config = dict(
    model='image embedding model',
    dataset='flat shapes of many kinds, plain or patterned, on busy backdrops',
    train_examples=97500,
    image_size=32,
    crop_scale_min=0.8,
    horizontal_flip=False,
    translate=0.06,
    color_jitter=0.1,
    targets=['count'],
    num_classes=6,
    embedding_dim=192,
    arch='coatnet',
    norm='layernorm',
    norm_position='pre',
    hidden_act='quick_gelu',
    mlp_ratio=3,
    head_dim=64,
    fused_qkv=False,
    qk_norm=False,
    parallel_block=False,
    inner_norm=False,
    patch_size=[2, 2],
    depths=[3, 3, 3],
    widths=[48, 96, 192],
    am_softmax_margin=0.3,
    am_softmax_scale=16,
    init='trunc_normal_002',
    residual_init='none',
    optimizer='adamw',
    learning_rate=0.001,
    beta1=0.9,
    beta2=0.999,
    eps=1e-08,
    max_grad_norm=0.5,
    gradient_centralization=True,
    max_steps=17400,
    batch_size=256,
    epochs=45.7,
    lr_schedule='cosine_restarts',
    final_lr_fraction=0,
    warmup_steps=340,
    weight_decay=0.1,
)
Rows from block 5, named by matrix and row number. Rows with one number belong to one channel. Each number is 128 + 32 x the weight over its row's rms, rounded and kept within 0 to 255. All counts start at 0. Numbers have three digits each.
# convs0: expand pointwise conv (model.blocks.5.convs.0.weight, 384x96x1x1), inputs 0-47
# convs1: depthwise 3x3 conv (model.blocks.5.convs.1.weight, 384x1x3x3), a 3x3 kernel
# convs2: project pointwise conv (model.blocks.5.convs.2.weight, 96x384x1x1, transposed), outputs 0-47
convs0.187:089110206130130173175151031192160102156114087092128166157086074049135149115151166138122168114141125072113075120129101113148094157069109153103144
convs1.187:121130144183166184142152151
convs2.187:171160089148087118181163125144141113110098156091108067139163121122199173155059091191178091139101140081140076139115136115130114071111174115153128
convs0.188:141112135124090125183117137142119094079125109084142090107111140084132164123139072153039156121113152147151102168122153138117119132140179123202145
convs1.188:146140153135104071144097073
convs2.188:104094184135155107122073091134135151145121105123131105111106173106120143112174155139087164102174063140158168128186108164088129170131103124118130
convs0.189:161147083109151165104119145136147184099152151131111103110125145141069075098147134161120158182143094128184163156169164131139091148129081160131097
convs1.189:137129104140118056131109075
convs2.189:145184094110102123112154175110108123111121128161096141092122119149108112143095109080126110123086225123046123158098165089192090104151163145134103
convs0.190:123135123215085084124126123131097099152092107127108153141154141126126133086129131153128134140167158099092113162103106116087126122157176078110143
convs1.190:146139164147135154162163191
convs2.190:121110137080159152071116138106114140124138112168153169109097128175067101092194153079079142135134126171133185106134141151135135175129076167124132
convs0.191:177083139130110170122123084127133131206132162157143124108099194147141106171158112142136068134133138182085123141101108089151117130138106131088147
convs1.191:173148170149129154173135170
convs2.191:090144141126128117066133121071074150147152064171108131117122130192073061063153156103110166136137103172176161177135116181117118161178116106135095
convs0.192:126128137110141158091109100113154151203168152178117135145105123180117086090153185122139083099099161166066141118127129080163142141127108194074108
convs1.192:043109102127138127115135103
convs2.192:171158049134121146155160127137153096100125172115101097161149090132147137137102111130168086158078160085133079141082171092192095075112187144150101
convs0.193:141101109141136142167081076145177092126086158081130075095133148104166137162132094107147124106174090091159125126133139105113156111134157085144144
convs1.193:131113121086087087096124075
convs2.193:085088140171152099129102060105149137153138092093089126166164158150142167088136170153130192078148057119176125130154105161087159117112146099123097
convs0.194:099132109114128215138099080141149126126096155108127090092119154095171124060193160093133089099164163154137135170119174140160096112157112130140148
convs1.194:127106114169129083068133162
convs2.194:161180083139124096141167182119105090049061149122129160171160061164133139129125133130070098167089181121083109119055184132170070115131139154161107
convs0.195:136157114150083104136121155120099109063083147113112098133178138124144153110091102155096137136120161093136105182112131132090130082157198073203144
convs1.195:130143145177202150143141130
convs2.195:092105144124140118072120123078091139129135092158127158134119123180074081068190182075064171133139098174149171153125136169130125177155100116132110
convs0.196:122184140106115143134160100136137147150158140155142164107067125120109121141146109147148116060150153138072129081121130083137107145105077157109152
convs1.196:081091148080079117136138141
convs2.196:135094156101135159165081162159143186154179152135163083085098176042145140184108089144148123152169134131105147125179084095099197134131131121086167
convs0.197:126063155140124115241126113173112088124085130066150117128126124065163178187118110117166143132135144127127094140109121114138145112113164113147168
convs1.197:129101115084085080131081129
convs2.197:151163134094130172151112166159145126121110148149213086043054146091132141165116075125125119150130154110105159116133136104137138146128083147116179
convs0.198:058120163158097110160191092144084054102083124119112152176114071106186165151116140107139202147077151093162068132082112131154102103100173126148147
convs1.198:084090088123119082100094138
convs2.198:169183077132136119165135136161134092067054160089144095138141105108166168137109115158142095141091135054134110105095191114169071086091155139153126
convs0.199:128080155206146081139113115125100101138124103167142116133137127124100132148154127121155164132186103107164127095101082133114125138124117117127135
convs1.199:103070102134100072151127127
convs2.199:117100169100180128116080120131114163165140106178155136073079166124105114123153114118097136137183124161130190124169079145106143166152077152101157
convs0.200:149165113140119193170115169165123144134051117116137151083087167104170162175106063130103116116124111167116106130095139132123131134122138089090200
convs1.200:130078122105112083070116109
convs2.200:089150122117084151093151148109072112135133109171117119094094104138097084128136120090136147125103134202138155168093138152120115153214115089126126
convs0.201:161123113121067185167114148155130136128126133118123098093105146102147163172136065175129129102115113186104105154105141121120121119118170141135173
convs1.201:161124111121105063087093115
convs2.201:116153070139089136129186126118084088072103133112099061151132072138143128105116142148169145158074122112152108159061179139167068093143174085156099
convs0.202:175099163153146126101103103094162125146163133143089152159145132144102094084182189127122131157088110135113137106123092123130115188120088151105053
convs1.202:065110093114120083100102128
convs2.202:162087105103140130179132090171173130118121163098129099128114125070155189167093102129167120094119149071122095102137135091159132076104168167129148
convs0.203:072089156093194112136130091133165104112145132130132155142105138113154112127165187037126158140137111126104136098152115128203135165124071204097104
convs1.203:156137136126101082086074100
convs2.203:082080153156193121099108112124114166161148108132126144163131140128090130091185174093071162136163068133195157116148098168104156165116084120110125
convs0.204:103191155146122119173152125186121138148130139120152160136110121095133171107114104173113124041138109134102103099147121148116128123089104122122212
convs1.204:115129115133218135109138114
convs2.204:179139101108138134108145166134130090084096165141155100103110104173135104157134134110102105195083182105121143116081185102195074138151126167150088
convs0.205:187073135157144096166098148166138124142077141105156118137135207093132147180156099181123117139147121143103083138082071142082117107117125100109141
convs1.205:145110070108095083100102111
convs2.205:109104133183149091157103070121160133148142103090096114162170153115166180105116159169171161065145060103165108109161098146080161095086149099132116
convs0.206:127152147078155120107108095128146153106160111155122107132131117147064072100218164138051131115156144117150166115163134135123077144103078149152067
convs1.206:124123070120077086163118130
convs2.206:119129124118107188089115153136131174174161127180122124076119164125089068162090105090151110162152138139107113169154094114147164140168121092085127
convs0.207:097174191124105139175175125186143137128131131103137194130103113071135166140130115151097160067129135118100096075124123163126107135076119139118169
convs1.207:129169119173183163130163129
convs2.207:203181078105120138144167173146139104095106202117134135113118084182153124160113074174099059170071209111098102105094165084155101109118111146144121
convs0.208:147094129076093100135090131123117101157131117154107115150103113134118094120207166115113113160135128156063112151045133100162074152141129124132085
convs1.208:163109083107131113087136185
convs2.208:138153127114166117153125157170125123112098151131158157148094128112131133140155112102060107157123161095108136084118163110169098135106103180090142
convs0.209:129162196123117184127156103165132150134127155110169148127116123115133131120109109197139087062104111169081120101157146085130141129088099157117177
convs1.209:154122080147091092148112078
convs2.209:169180072103128168178156146177151129125100184105149112133126115095166156168098101173172061154116160067113100103110152083148121069085147150115145
convs0.210:126165178130129124166101112195152153129135138135165124112079132076133145116160108161100118065133126106114124093142151106127117155092107151127171
convs1.210:125159126173191152127169129
convs2.210:152074150113147145139095119141154192197192148129128161149129184111134145153121095167134121111180115132120116101175059120067181130111121138068138
convs0.211:155163126066132136117126162112106144099158116135112125145105078171094093097178135115079127155104175127096141135142167124190077183134092200158066
convs1.211:131122112103045096131112140
convs2.211:169182071109093167099177185119102101116109165175142106103111099161108069141110097128140073179086186120129126147094168104170084124176136116128123
convs0.212:059142147151116106052152154041080146152148125189110157150118095190085045060153156124102122147124141165126134137136134172107092141169104138140086
convs1.212:136119139114038104129123134
convs2.212:106122164110149138069072158093119172142154101172136152125111168183069064092169141070038156142159126153119161123130101161128168162160109139087128
convs0.213:144108044123126164173110142199121126111104112092159109083105150098139162204128100100196148117132131145093138123131186036132175084125144084106163
convs1.213:131078131106063093148108128
convs2.213:163152149099144153157119183144113147140126152125196143095079149104129141132129077137086096194151195136129154109147141120149118140127082158106189
convs0.214:121152132077156120097138161131112154111190115135099140128098077140061122122133147079102149143130123116122131149158183154189101177122086169120095
convs1.214:135133140123106129108039117
convs2.214:177171071120148132145157161126110100100061165134132117112128104130154120158100095134140075196108184079152105116085184115183076092114145149155114
convs0.215:116093122132150089158164178156122109100107138095141170168163091082115191159061107174127118149101134115177109111116084137059156108073120098167143
convs1.215:091110089100157104080104098
convs2.215:130123144086124176110118170137104133127140127196177121070054127116091100140159115101108132154125145192109195128129125129138125195166073144112149
convs0.216:184104160126124159083104121116128128120136077144085119145142130150057097078182231148107146163113118132095139161149109120144077170128121182108016
convs1.216:090099103089104102098102083
convs2.216:119106132136130083076084157082110107072095101135142095116136159192105090092116150077095172102111119097135134152116184119147106110158168127167058
convs0.217:135127175095187153119123119143139138165136112139138136177124118126103111088166203137148090104131120171093122142129096114156117146104058238100119
convs1.217:166150154146123125087075086
convs2.217:152110144099183136152087127165150145147142153141162171112104174111121147163160111124094101119156160110075156071157118093130152144101079177091168
convs0.218:137115100131151133101156128134141139172143103142137135157114087166091119120136186125170134105089150146139148086126103100132109121112084180074120
convs1.218:128120047137123081136132116
convs2.218:163112083108114160148146153136142124135147181162150140087104128111116117167113106135168073181106178132084113124105126076157135115125132157103141
convs0.219:087170126142136144136166145128092144196145128167127189132104097155156180157059106098195132068087133163102083102143078148131161134083077123101190
convs1.219:089162160111089146164118083
convs2.219:162167086148140102149170142125148112146114135101096167164176071152148142131085121127181069107111140088114086089111133120133102066081156138144126
convs0.220:145138131118111118083137166118085127162146109158133122154104115174089075136176126105079153159114181155144135127065167124138107101142095144116102
convs1.220:099122147118197139130094085
convs2.220:120139153183160084153085060134154148179140104089084113150152153138145165101132163137131140042172110093134105126152114137117152113088153128133096
convs0.221:090149110140113138105162122087083109135133082146059120174164078158102096064160180125105164127118117139158127162107163176157088129145128122127061
convs1.221:151109130074071118129090153
convs2.221:124151089090172122098167132094094088091066091184128135158149091166074083128191169093100140140105134088162153126085151143166074119133126124148082
convs0.222:180105115155119125144097163134136098100086167094127119120186125113132136118087106183114101142095137080148114131111121106015174112150166092199132
convs1.222:150171158135163139148172176
convs2.222:089133143145076122083141131070077123111131092143099127127138107161111088072134159082111164135122105161169144198108131178120114142174139074173092
convs0.223:124089084130101107115181122097134083133134102120112135182120034148113070139149141136158131189114108082125115144074124120132052130176128109121078
convs1.223:119098063123125104168137169
convs2.223:142133146098123135082072173119105127122133118172130106077070150176090077128171151065077147134134175144098183136122147144159122163167100157114119
convs0.224:150140151164068139105126137096070099171135109157094180113114126169132113116118075130047111134133207158129067168079143161110098106191144115141138
convs1.224:133163167147151170177165131
convs2.224:119140102148086170097172124086091113136133104164112120125128093123118086110087119125173123137108127154144119192098107145125122124178149087137124
convs0.225:159127170163081077168114173139105113120122123115128062109129102124120154162111066175176138116146144153140099151110138094091122050140187123207159
convs1.225:116076146151170089087152121
convs2.225:147132101115141141176179084162169118132129153090116152170159092064166196169096118180196107122120129074146095093133115086122108094065147133118154
convs0.226:123129162145096121163062113153113119054094146086102075124150117093149130101127131150076134127091152101188122132131221116113102094100180114236147
convs1.226:098111092146184145087126091
convs2.226:177166108130148150122180181142111093140089133155136173148118080136102162170107103141136093156094157128136141088072101138166044151121112137089153
convs0.227:099146151118079167097149123093095122152144105147088116168106077150081090056196120112076139149094160143164109150115199146150076140135139139135096
convs1.227:111102128072084115105079138
convs2.227:130147120101119126098136161117087101081090137157139125134110103184095074129149135080067129188091163134124153141083177137189079135159116140154080
convs0.228:173137141138135170196111168180108136131081138098160139101106171081150178216107047177117092126114103150108097141081120129104129109137149083119167
convs1.228:129076113113100085132082092
convs2.228:075147099178141094119165099082121117137111072089068153167154087158139149085110174144167166082125069124197095137124127167118109097122166081159080
convs0.229:209130174076046135122126214125144165117170199136135114073129217134114093162153108160093070159099166152076122126127135113104132122125141141135131
convs1.229:122163157169082097171126150
convs2.229:185168109091133148156138179180141127124123176137140124104101126108151128191135095128124066159120199118074132096110150082175135126110116176094144
convs0.230:162195136044136212131098120158149185121119130123145103101067155098119125138157116150147085134162123139061124125156160052139122122113097168096143
convs1.230:106116089111206122105116123
convs2.230:089086137163131093071162127070090075097109107155101160159151118187126080095130175079107162177097125134177123153085130191130102127176135104157077
convs0.231:161137127089140121128105157157127156123133065123163114119098122114081110144197145113104173130161155148126122113129178087141118133109094160109111
convs1.231:119181124161163078133126090
convs2.231:099145151125144086119114113090093126150112114108080207155127112175092149083127167096090137061106145151065140142120158164143100128144129176179075
convs0.232:027120127141162110127164070128124097125131132141113182149125112111167143138136156082137140122129123114134161050114115128150119129094080168095157
convs1.232:179117097130102095093095090
convs2.232:131180068161122116159158128147111092059061152082115075181164062117176157125113140131138114179085128065180082115085168133168081090100158117150121
convs0.233:164067154156154125101090147131094122148120112140099076121128141129095117097103134113196104143139146139140171216166128110129150137216161144148119
convs1.233:108127121158141124057087096
convs2.233:142121131132174069141109096158155168161132131082125184162142139140145173134140139182096134092165091106158115068138130146110148124064115151117110
convs0.234:107095102154079100111191127069115041140155112194063142138197108213106105111143193136116154139119106176101120137080095144095130108149143100156061
convs1.234:133141088155150092167126071
convs2.234:116102157163178092160075045159161139157159107090113087166143174084168177146132158124145151077171065102098119118182110124099166107098154138123135
convs0.235:098127160122132102101137117075127147127203092164107125151128116163075051053218169125099139173145129152122150123145126152115106153143068175135063
convs1.235:142116131125057068145127124
convs2.235:108108186127139138065103149114091175164178115184136141117108171159094077098131129059086140157171110173145157141157087162100162168174102129083137
convs0.236:171108186144045125151098129126098125145136097105123137087136130138157134148101061154050134138156127146132079174123135133097126105156167116207133
convs1.236:086132173124108138174101082
convs2.236:110164126155064110121147144101082095088085117130095086121123121129151104121088108134148134140113128132148110185085148156132087109166165076179104
convs0.237:170131167143126123125097175142083136100132164142106099103132163106143184120115058179093082112100149151153138128113149141086109127141157116155197
convs1.237:181121107153098090154097092
convs2.237:129118143152176087151077080138154154144126118078115108156151159109148173107125152162127162120157076074196122103170105144091137117080124129125116
convs0.238:128100187147131124086091134055071136160145079163086090147122120153109096055135151124151113143163092163144154181143136141115146151226164158137114
convs1.238:103108123131058116150077119
convs2.238:096083184140152097120065102121135144142146086135128119139131184146124136116143177124094157108177074142164139133178067157087159143119113107116117
convs0.239:102166100111155142089148139117108149170163115177117157137068076186100106070157152086108131117128169152118167108123142135162103159170095159065116
convs1.239:121117123097047092138121129
convs2.239:180171061103123156137166180135133103101133190155145125118118094146117092160097105128138067158097208094114113111100168095184100103145132145120107
convs0.240:054093127124175164116184081117124113162141134118124180129120110118144127140111160124191124142134071137132141108126085112173153124078087160080135
convs1.240:172167186151138126168118117
convs2.240:119173113150071114132147136115101092089069136105103039158148110138160117118079124126146138170110128109162085166089150147148100092153172090168103
convs0.241:098127065119095139100141131090146105133161098139045109146134074163142110082184182154181109111135124144091141182112147085112151115180153131151063
convs1.241:124132067139153072147155107
convs2.241:136161142116094106132110153138136105053056135115172081101107140121158124138147114113091122172123152126152129121078191121204083137125106143140131
convs0.242:114139131105107106101148138071083132126154085161079123154105080182086074087190155112149124206164136144114134160100144165172056153151101167146062
convs1.242:136122136114035118132122131
convs2.242:111119126091149150072142163107099130127167128184130158138103127188067061096162150055073137185140132170155162125119131148150121160156087165115106
convs0.243:087191139155124113166175142171109155151099137135157203147145143091127189116095116170121114075133113142125114094119089159103119110094102103116212
convs1.243:103128109152203139097154112
convs2.243:171134122090130131129110174136112093074099161131131073079114117160145084169142140109091102174093157110105134136088213095176081133162118126165094
convs0.244:149134132167089100151126150098138117132130189160152132130137169141133137149127073199117057093129143139107132118098071135052140121146154078150149
convs1.244:088090075090109106110144151
convs2.244:082109198140141080112093123108085133136120069129117154131143168151113125098155159092063163100155099162109148145144107170088131156136119104161111
convs0.245:154152096143123194173125167183118144148087132101153131088089151072175170178130062112117113125113115176141113125101142126120138111145139094095211
convs1.245:147094126100115070075110114
convs2.245:113152124117099188099141166113072121112133120174138075081065100124103082132137127107136145172115113202133159161106144144137118158187115089127153
convs0.246:137124092125099115144139170133089096111089147119135127104137152128149105116105129107192100182190116108092100198115143100126144078185192075120116
convs1.246:066086110117114095126095100
convs2.246:145162154121149136131119162141095121129096140149146137104092124137116123132155109107060104174123162136123147109101176124181084143133094163108147
convs0.247:170174189076104183132127140135132129122142173127145124097087120122129112147137102183115081117139121154072130110130138081166104146141115171126139
convs1.247:154159119151092091163106077
convs2.247:176182078097130144151163152159145102090091175116136132145122086127136141147134109139122075166091176105111117099090179090198080108105126173128127
convs0.248:124084141128121139232125103181120115095081141089169099128121135055155157161123112134123166154146166129120108149118133131139120131113150112154172
convs1.248:122125131068076096133085126
convs2.248:165143139080122176150109181155137126128117154138215093050050140099140133168144082134123115138127160133086172114118148098144133156128095141116187
convs0.249:156088114122153149139129120154101103135082104123064094108119109134115141094097143088188131181145093143162145220098139080172067130173170123152096
convs1.249:131100135127171117076079092
convs2.249:146084133135166093171090101159187145179132116092117160149179159089149192169126134194122114090154101114118102077162104135081136111061134128112139
convs0.250:156139138103107103093180149108115145122177097206119154169149118175014151131146148136072134110108140164120119112138104159106075140096098149113100
convs1.250:098105093125168119186167133
convs2.250:123180105165106102184160090096184122121186114079112187138134104118143194119093152160187157084082076097161122090118117164125157097087162132115127
convs0.251:055161128149119155120240150102038126156113139153115184202116097126150110159073103115146110115075146168159084122039141142123118080147131093099127
convs1.251:093108162098141173099150173
convs2.251:144122098183143109154125071157158098088095154076140100163173128094172156109118140203139134120104069087189080079130149145135104097080111118147141
convs0.252:152129150092136120102107141143164176137166092128138127118095135144104123132198159125111110135120101172083152116155176088146136130115089190103100
convs1.252:109135141130182181107168099
convs2.252:095151110138120114079153134079091108097119100138084111154146074187101090069149181102123125165111110131194123161087166164158077125158152117162081
convs0.253:120178126039118176136169149133134147123132123155144125151079128115089109143136103125096105095140140162101135118126175117144089146142124152090136
convs1.253:102075105138097084162160136
convs2.253:092088192102149113120060115142154182161185103148142118116100193098103123126174149097092176105176100152109169128183087123090181162145104124073150
convs0.254:162200122046096197114140145141141174119149142128143104084049146137103110136136096145118108140114160114091123147176171065145108109137127157133142
convs1.254:107128088108192163110133095
convs2.254:081077137181144087093143109088109066087086117149101152168158103187127106111122176091110158150099112129166129131097134191150097134140135118169079
convs0.255:056154138177100098129196118111081121116116147128121153173118121146150147088097130127141164122124163106139094164113111187113113099146170099122140
convs1.255:144162158148202154124136113
convs2.255:149129129091153146114114139155150140105123164131174168128105131152083144130187138137105106122115121156080156075121157104139112171068071192117160
convs0.256:108206138136107135158148126172136162134146141119141159117085101107141171114140089161136112061134125129087108089140130137131112136091111136133207
convs1.256:127141111115203178112121116
convs2.256:153091162104163141113052132138148205208186165131153105107114200139146129159130107127115112128199148124118134138191106107084199126156122151067122
convs0.257:151153102132120170165117200200125149134080155125171134088103155104155158197109056179085090142121132138126132117111152102111137118129120093108178
convs1.257:114078114111117093071101101
convs2.257:108126141098119179095134152110094133119139127193160132087060119130076080133152122103105136154115145228122177153123126134128127195176079117114160
convs0.258:147085130136111121167142165149127112127116223106137125127120175102172172132132049161130077137092134184147132133107109118120126136146157123149160
convs1.258:168118078134119092082090122
convs2.258:112116136133146144128102098151133131117110135124142056120096138111129157109178135150092180138121066108162157117144124152102133164125085111123152
convs0.259:100148165165124123089140173055067149158145105187071156147099116191099093082125121120141161140136149188136137147128108197110100148190127148125111
convs1.259:133125122120045096127096136
convs2.259:086078180139127113082079106086123171169164082133105155135138195144102111100141158106111167106185093160148131147164065174080166148151117085101116
convs0.260:130139091106175146128041133143140134073122077129084073109119142120133141102159175077126182117152143140131208150173192084148164136163140176126114
convs1.260:127127070143095126104067113
convs2.260:131158119098150093096122138125100109098101118126123151136132128179091110102178174124063120140114145146122158125089177143180072141131107185155089
convs0.261:121085144133092143192130107146112111114134178116145101108131152096115155175158063148095136117116161154155126151089135113078109124133154079178158
convs1.261:160126080094110102081103159
convs2.261:126133142083115170105135164134090136109125144176170122078076119128110081134162110075077149163119161181110176132107142135148112184165083146115156
convs0.262:128141130118126115067158112074147131147180104209129196168146114217057097144187159117082099120145125150116134082136122131132112148100084151126076
convs1.262:137182158149190145157126126
convs2.262:101100099179148101158141079108161144145121121085105134169162104116158186056119136204176132089149079116217109110156105154079132101097145120159130
convs0.263:106144149143116121120193139107052098146105100154106167183118111137127122171119076138096113126099175151114067131000159136139069068145133113121144
convs1.263:148156169149130147183153172
convs2.263:113155115160099104114170103100113102110107109110103103168161090132133127114094119119166142093102103117132105178102147139140107101134163094187099
convs0.264:100179123136138149136133158130144180102147177121121145088129148119147175132084085144101124078079107125111136094152122164100148150101142083145182
convs1.264:100107104085098090114090089
convs2.264:074133094162125101104196094074114097126134084107069170161162069164124127074110172135170148092094096139185097148102129169116097103134166074155088
convs0.265:116175188101124145145104108154127185125149167125194135108076132104135141147129092166105088073130135114083161080159134097148128148089067141141169
convs1.265:145141133132084088085087088
convs2.265:162116132099138185165121128174187170172155166132144144134132148061124169160118088181153094129149142126100118088150085082102163127097122144080185
convs0.266:155145121093098132120139143099118144095180048159100088144114054148073148111172130120134159126146118134100120183142119139168108180151150170118119
convs1.266:130163141078131136058113119
convs2.266:181178075107130137132147168155102110095090182136131087118108109133145115151100080139119068174084176101137114117103184095180096115128134161158136
convs0.267:147150168125105119114163194092084126153145161161116161166131139165107093156122104159060085131052193159127103084070124162106097100128103109142119
convs1.267:160101065153083139135153128
convs2.267:146190127118088127107148190115098094058088140156135115118111111164105078124159124117080135162046164127114134119069199136166093135143123111157109
convs0.268:184147130140106183135106214163117130127119164114123120081106128105114138147088057164149040098122127173141088098134172123100150092137099129126173
convs1.268:110108167138080094078156140
convs2.268:185146094109137134180152151164132128123125181123131137116117088094150168169119094179130060148095159124094111080109167067168108123105112194137147
convs0.269:183104140124096171172093156143122103104101179101135099081144147077143150146112077220075098144064109160165123133055121135077137130131175090179154
convs1.269:100078133103091138095086158
convs2.269:079115147168101076125142098088123112124125087111077179152162136150161148102106163113131173049113101149094102159127116169101131120143156090157088
convs0.270:148163139156130127177172171130073140148105136152138146168143162118123170153080056182142103104095124175121099098096064153100109106134114081125180
convs1.270:095158095148185085118145112
convs2.270:113165108130150116130103102145140086076068129090126063128170093118142136120120175094125132107106143060119130125118226105196113106119159152202111
convs0.271:121138112094130119071113139112051152143135023157097121131145135147051158077156176089098158123161132182098194170154122119140119161171125133120119
convs1.271:160128142172198147116110111
convs2.271:171117091114131179143153166142139153176156167163158157150126112080133147157110073201160063179119162141131108098106116085105130127123112137109190
convs0.272:088138180094092105113131116093127130129167138120075093149109118151117097079182168098115153117135155081154129136130182141116116104135163136123101
convs1.272:116133130064130132058127133
convs2.272:100068177130147119119057094126138184187166107134138135110108198109120132114134136123125159101200091149138149132182061138068182154128115116094139
convs0.273:193120109124143150125085158141156142104112162129144094114172158107117142108089127193123088126101134094143146139164113084045194129123141120165135
convs1.273:163163161139141133163158185
convs2.273:080120138160067116092142127073087126135131095137089129114145114158122086081113144088139152120135125158155117191102121172107117133180157079162102
convs0.274:108155146121100120075184184085082144063156098161105128166159063203096126104104162139094148163090149130129119117120127170162072105105124129135084
convs1.274:133091109046114111111132125
convs2.274:147150141073160127106082174130124120102116134174173121084088163161086077133169130092056128127127159137066179109126168111154135161145104175135120
convs0.275:228122143084165143119066155145156162132148117142151101082097178114118118157165113139100108144117135148126116117145163111165139157165109186110131
convs1.275:135117147172056130113093139
convs2.275:118098181092143162102103136140129160161196124162129166111073158150082116131193132103074143134165151176100160119135120124120158169140091157083148
convs0.276:117168159138053129135180127069098120107151178137098140138139124143133121102137089169083136149124198152121095199093119182127082132170143107151136
convs1.276:143175152141179178109133152
convs2.276:120105132094130173066153129087116118145140101187153162125109103165042061084191160099139151111111129179114172131120121124132123195149089130104137
convs0.277:182126114154151143141025188130103173103095130108184029104151186121123148174129090179115102123120123131130148139112130104091168073158151104132159
convs1.277:159078130150067158106123124
convs2.277:186107089139124131185111076156181126144154152099085031143139121086153149147140155160207118132126119073134110129108106071119143103115166108138115
convs0.278:169175133129112168140097190192101163093124200126165091122129151107134143130090069193095053092080120158116096098151169115115133131111118119167170
convs1.278:148159107074095079156129144
convs2.278:167125138090156155175113134188169153159156169134158127116110145050155174184128106164147078127167144109083123088154089073107153112085128174084173
convs0.279:124160157141119125175123134199145162146123166119173136108076132063159161144129087140130102065121128133123123079134152120124140133112124136124228
convs1.279:128158118168186161118173126
convs2.279:086138190148106108128086104117116208182173102113111114131126162117126125115119124142116162076189084142127129150182112156047158127106146103090127
convs0.280:112109127085094107107110114104086141151142068136097127152128172139112118101163153129126148125138119177104163197127088120135112202173112162130115
convs1.280:143128110146198121114145075
convs2.280:175212096132120120155124176157118113125105172113145104108097122121139146164109098131103088108089191102088102115109209085199093095114138156141122
convs0.281:209173174133070126112120196133091140139151122129109151111149157144128137147099088185068145124128188140119088121111134131071136071137142127151155
convs1.281:154103107164120084162144076
convs2.281:147189078155104089150147115149138091078073146081118060146154116098172155120091109153152121121094117077143090124109170114138099077098167113174117
convs0.282:149112077126098190203092182219130126114092129097164067097109158056132166183126111111145130127135129132126133132112143071115193081123164077098151
convs1.282:141104131079068085128112146
convs2.282:158164145079122158156098180163115142114094156132209090056062147119143162139139092128082108148133161119085150124111149122148126141115089159110182
convs0.283:122218140114133176129167124150121157135110091131157139144083110108097128130140140156097092101165137146121105122138153127156107111113074151086135
convs1.283:105086099171101094156123088
convs2.283:152124131078140166158134141170142157140167160146164167111091132085112136147151119138124100142131186138078145081147113085111147147103097170077166
convs0.284:142100140096111124094085124093113120136186071144091087124128119149065130064197183113126137140150126146117185176145158120113173172169138150149073
convs1.284:119139099141127081152121056
convs2.284:122122169111175133126050123148127174148158092144156089056090223129131108120132142106068139126215124135111172117183101101126173130149125141096128
convs0.285:152160181141116136175103120205137134130103153113163098118047135059160153145152075145121103104116127122115119089120193088141113132129130143133188
convs1.285:145163129176191148128159131
convs2.285:077120196152100120103103105113105191161185096132102153128133168112116129099130131123134170081176071139169115158150108174055163129140130088094134
convs0.286:191145162110096180201117164169119139122105111110141121088104145091146177192120078199104107146104120150085066159086122117144107123119136123139151
convs1.286:092109124094096090116098074
convs2.286:081144095172124090115181092084120100132117086099077147167166091162144141065100164140163147085104097115191102149111132165113101085125166080159073
convs0.287:145126192124111147155129110210144156148137163124180150105101142054138148130148110193096097127136124139103105105140119110126096140081076154119182
convs1.287:117136120147220127122128124
convs2.287:134106113168123081135170118096131077102104120108071118202203096161146130112099152152161138132084120113175096152084139153129092097136169113184065
convs0.288:122088104120115154194109122182132114095085146083162092088109150078141145199126092115147144115162147129124125126132170077125171098122152097146161
convs1.288:115101140077077089146096129
convs2.288:142149154071122182122135189138105137119127144186186113060048128119122122153146080115097097168132153168105180127106133126135119167143085135116167
convs0.289:105236120093113180140176099156132179157155142147142122116053105140125113132128102123153130083149116125058085119152182081139112128123095108087144
convs1.289:134127117079086168072135115
convs2.289:123095181079131162153067158161148198132168133129154115083091190079133137172133103136101132144179120139086157120205084130094182138123113131065173